{
  "model": "image VQ-VAE",
  "dataset": "cartoon faces",
  "train_examples": 101725,
  "image_size": 48,
  "crop_scale_min": 1,
  "horizontal_flip": false,
  "color_jitter": 0.2,
  "bottleneck": "vq",
  "downsampling_factor": 8,
  "encoder_arch": "resnext",
  "encoder_norm": "batchnorm",
  "encoder_activation": "relu",
  "encoder_drop_path": 0.2,
  "encoder_depths": [2, 3, 3],
  "encoder_kernel_size": 3,
  "encoder_stem": "single",
  "encoder_avg_pool_shortcut": true,
  "encoder_widths": [192, 336, 576],
  "loss": "mse",
  "latent_channels": 4,
  "decoder_norm": "batchnorm",
  "decoder_activation": "gelu",
  "decoder_widths": [64, 64, 128, 256],
  "decoder_blocks_per_level": 1,
  "decoder_block": "basic",
  "decoder_attention": false,
  "decoder_upsampling": "pixel_shuffle",
  "codebook_size": 1024,
  "init": "torch_default",
  "residual_init": "zero_last",
  "optimizer": "muon",
  "muon_scale": "match_rms_adamw",
  "learning_rate": 0.0039,
  "momentum": 0.85,
  "nesterov": true,
  "orthogonalizer": "newton_schulz_5",
  "adamw_lr_other_params": 0.0023,
  "max_grad_norm": 0.5,
  "max_steps": 6500,
  "batch_size": 128,
  "epochs": 8.2,
  "lr_schedule": "cosine_restarts",
  "final_lr_fraction": 0.05,
  "warmup_steps": 190,
  "weight_decay": 0.3,
  "adamw_weight_decay_other_params": 0
}
Rows from block 6 of the encoder of a small image VQ-VAE, named by matrix and row number. Rows with one number belong to one channel. Each number is 128 + 24 x the weight over its row's rms, rounded and kept within 0 to 255. All counts start at 0.
After each channel's rows are labels from the 100 images, of 14976, where the channel reaches its highest value: "place" is the part of the image that holds the peak. Only what is clearly more common there than usual is listed. The data: cartoon faces.
# convs1: grouped (16 groups) 3x3 conv (encoder.blocks.6.convs.1.weight, 288x18x3x3, each kernel summed), inputs within the group 0-17
# convs2: expand pointwise conv (encoder.blocks.6.convs.2.weight, 576x288x1x1, transposed), outputs 0-95

convs1.202 [154 134 147  74 161 153 144 126 102 142 128 119 116 139  88  91 133 138]
convs2.202 [168 134 121 144 133 141 152 145 145 102  97  66 119 120 111 146 131 110 129  62 115 134 107 146 130 141 162 122 150 125 126 116 123 133 138 127 174  96 153 113 182  96 130 128 118 119 123 129 138  97 125 129 111 129 128 139 114 114 108 134 120 129 138 114 123 105 123 124 102 133 151 129 111  80 120 142 135 111 149 137 178 139 155 125 151 142 155 117 135 149 106 138 110 124 138 133]
place: bottom centre; centre

convs1.261 [129 171 153 109 129 109 124 139  90 129 124 143  79 108 150  83 129 123]
convs2.261 [ 64 100 106 107  79 137 131 126 151 148 128 149 133 130 129  67 188  95 107 128 147 141 163 114 168 103 147 141 110 114 135 111 168 121 119 127 119 146 158 121  97  98 122 155 106 148 152 143 155 148 128 147 123 140 124 116 122 148 119 116 143  99 147 126 161 125 132 117 134 119 104  79 133 123 144 137 130 112 152 115 120  73 110 146 142 159 147 152 168 106 100 124 139 151  90 132]
place: middle left

convs1.119 [ 63  99 159 121 111 131 146 128 141 131 132 148 107 141 111 170 109 127]
convs2.119 [108 117 137 130 113 157  68 132 154 127 124 101  81 131 121  88 126 118 157 139  95 129 158 140 185 147 145 114 111 117 119 170 137 139 124 126 182 141  83 147 123 101 125 119 140  90 143 114 111 128 152 160 112 134 140 133 114 121 156 151 136 114 100 129  98 147 102 136 151 130  93 124 120 123 138 111 165 125 159 125 172  92 110 114 139  72 143 103 102  83 172 116 201 150 141 125]
place: middle left

convs1.126 [146 141  80 109 169 148 112 129  94 123 109 121 110 117 171 153 114 116]
convs2.126 [136 128 115 163  93 166 116 128 163 150 113  99 142 135 160 105 156 156 151 168  83 144 129 126 129 116 142 122 134 131 143  97 111 133 143 163 121 122 125 131 126 104 129  92 107 112 117 126 155 155  99 116 131 144 127 113 117 110 113  76 134 113 162 136  90  94  93  98 109 109 141 159 195 114 121 104 148 121  68 152 114 139 113 139 110 110 157 128 134  76 157 111 140 134 142 128]
place: middle left

convs1.66 [139 158 107 136 105 101 169 116  89 126 161 102 100 128 112 156 117 152]
convs2.66 [127 133 156 124 137  91 134 105 139 130 109 142 146 105 135 114 127 136 128 145 107 136  95 122 143 130 113 124 103 121  73 178 150 128 122 109 117 163 158 115 130 121 127 127  83 108 142 126  99 132 119 162 122 145 122  80 137  99 136 147 150  80 166 101 123 109 165 152 135 137 127  98 145 134 115 110  67 128 123 134  86 145 151 142 136 162 164 180 131 172  88 160 151 152 125 132]
place: bottom centre; top centre

convs1.206 [ 73 155 140 162 124 154 136 122 115 131 122 131 148 178 128 115  99 107]
convs2.206 [104 136 113 105 186 159 139 165 164  73 116  94 101 145  89 160 154 146 141 185 145 129 109 131 110 148  63 151  96 121 171 116 110 117 126 137 118 122 142 124 133 171 129 158 138 141 120 155 128 138 100 153 111 150 128 126 102 133 116 127 146 120 136 169 120 134 143 165 102 139 111 134 146 185 131 144 198 155 165 123 179 160 165 163 137 126 162 115 109 165  82 123 132 114 139 130]
place: bottom centre

convs1.68 [109 141  99  93 183 160 113 143 141 130 130 102 143  94 121 110 151 143]
convs2.68 [125 131 134 122 110 130 125 136 172 110 105 105 168  92 120  90 124 109 126 174 144 127 128 102 131 131 109 135  83 119 176 146 166 117 125 101 137 141 164 153 120 131 131 123  88 104 142 147  81 101 145  62 109 111 133 153 105 120 157 173 139 130 128 142  85 142 151 138 148 129 124 133 139 160 135 132 136 143 174 100 159 137 146 132 131 136 184 149 137 134 148 111 120 121 148 130]
place: bottom centre

convs1.284 [112 146 160 124 141 164 137 155 106 117  76 148 122 173 105 125 118 137]
convs2.284 [138 146 154 121 118  91 129 108  99 126 142 191 152 109 166 137 117 133 185 113 135 140 137 152 131 130  89 109 139 123 142 134  94 165 119 113  80 146 127 131 111 118 132 123  97 131 110 102 157 124  96 111 109 110 145 155 130 176 137 122  91 172 139 155 135 106  96 107 125 124 131 142 176 150 137  79 130 152 132 147 142 142 109 166 152 134 137 117 126 203 144 160 159 165 129 130]
place: bottom centre

convs1.20 [112 146 110 108 167 142 150 147 108  89 121 159 119 134 114 151 176 108]
convs2.20 [128 111 119 129 146  96 132 112 105  74 136 186 135 158 106  90 146 134 139 145 158 109 181 129 129 175  82 145 128 133 156 132  78 116 130 154 157 187 153 130 119 111 132 118 112 133 108 170  91 130 153 144 122 154 111 162  87 129 167  99 128 125 132 162 136 150 123 192 129 125 132 118 160 167 150 174 145 139 182 141  90  99 151 148 120 137 139  87 143 105 141  82 139 126 132 125]
place: bottom centre; bottom right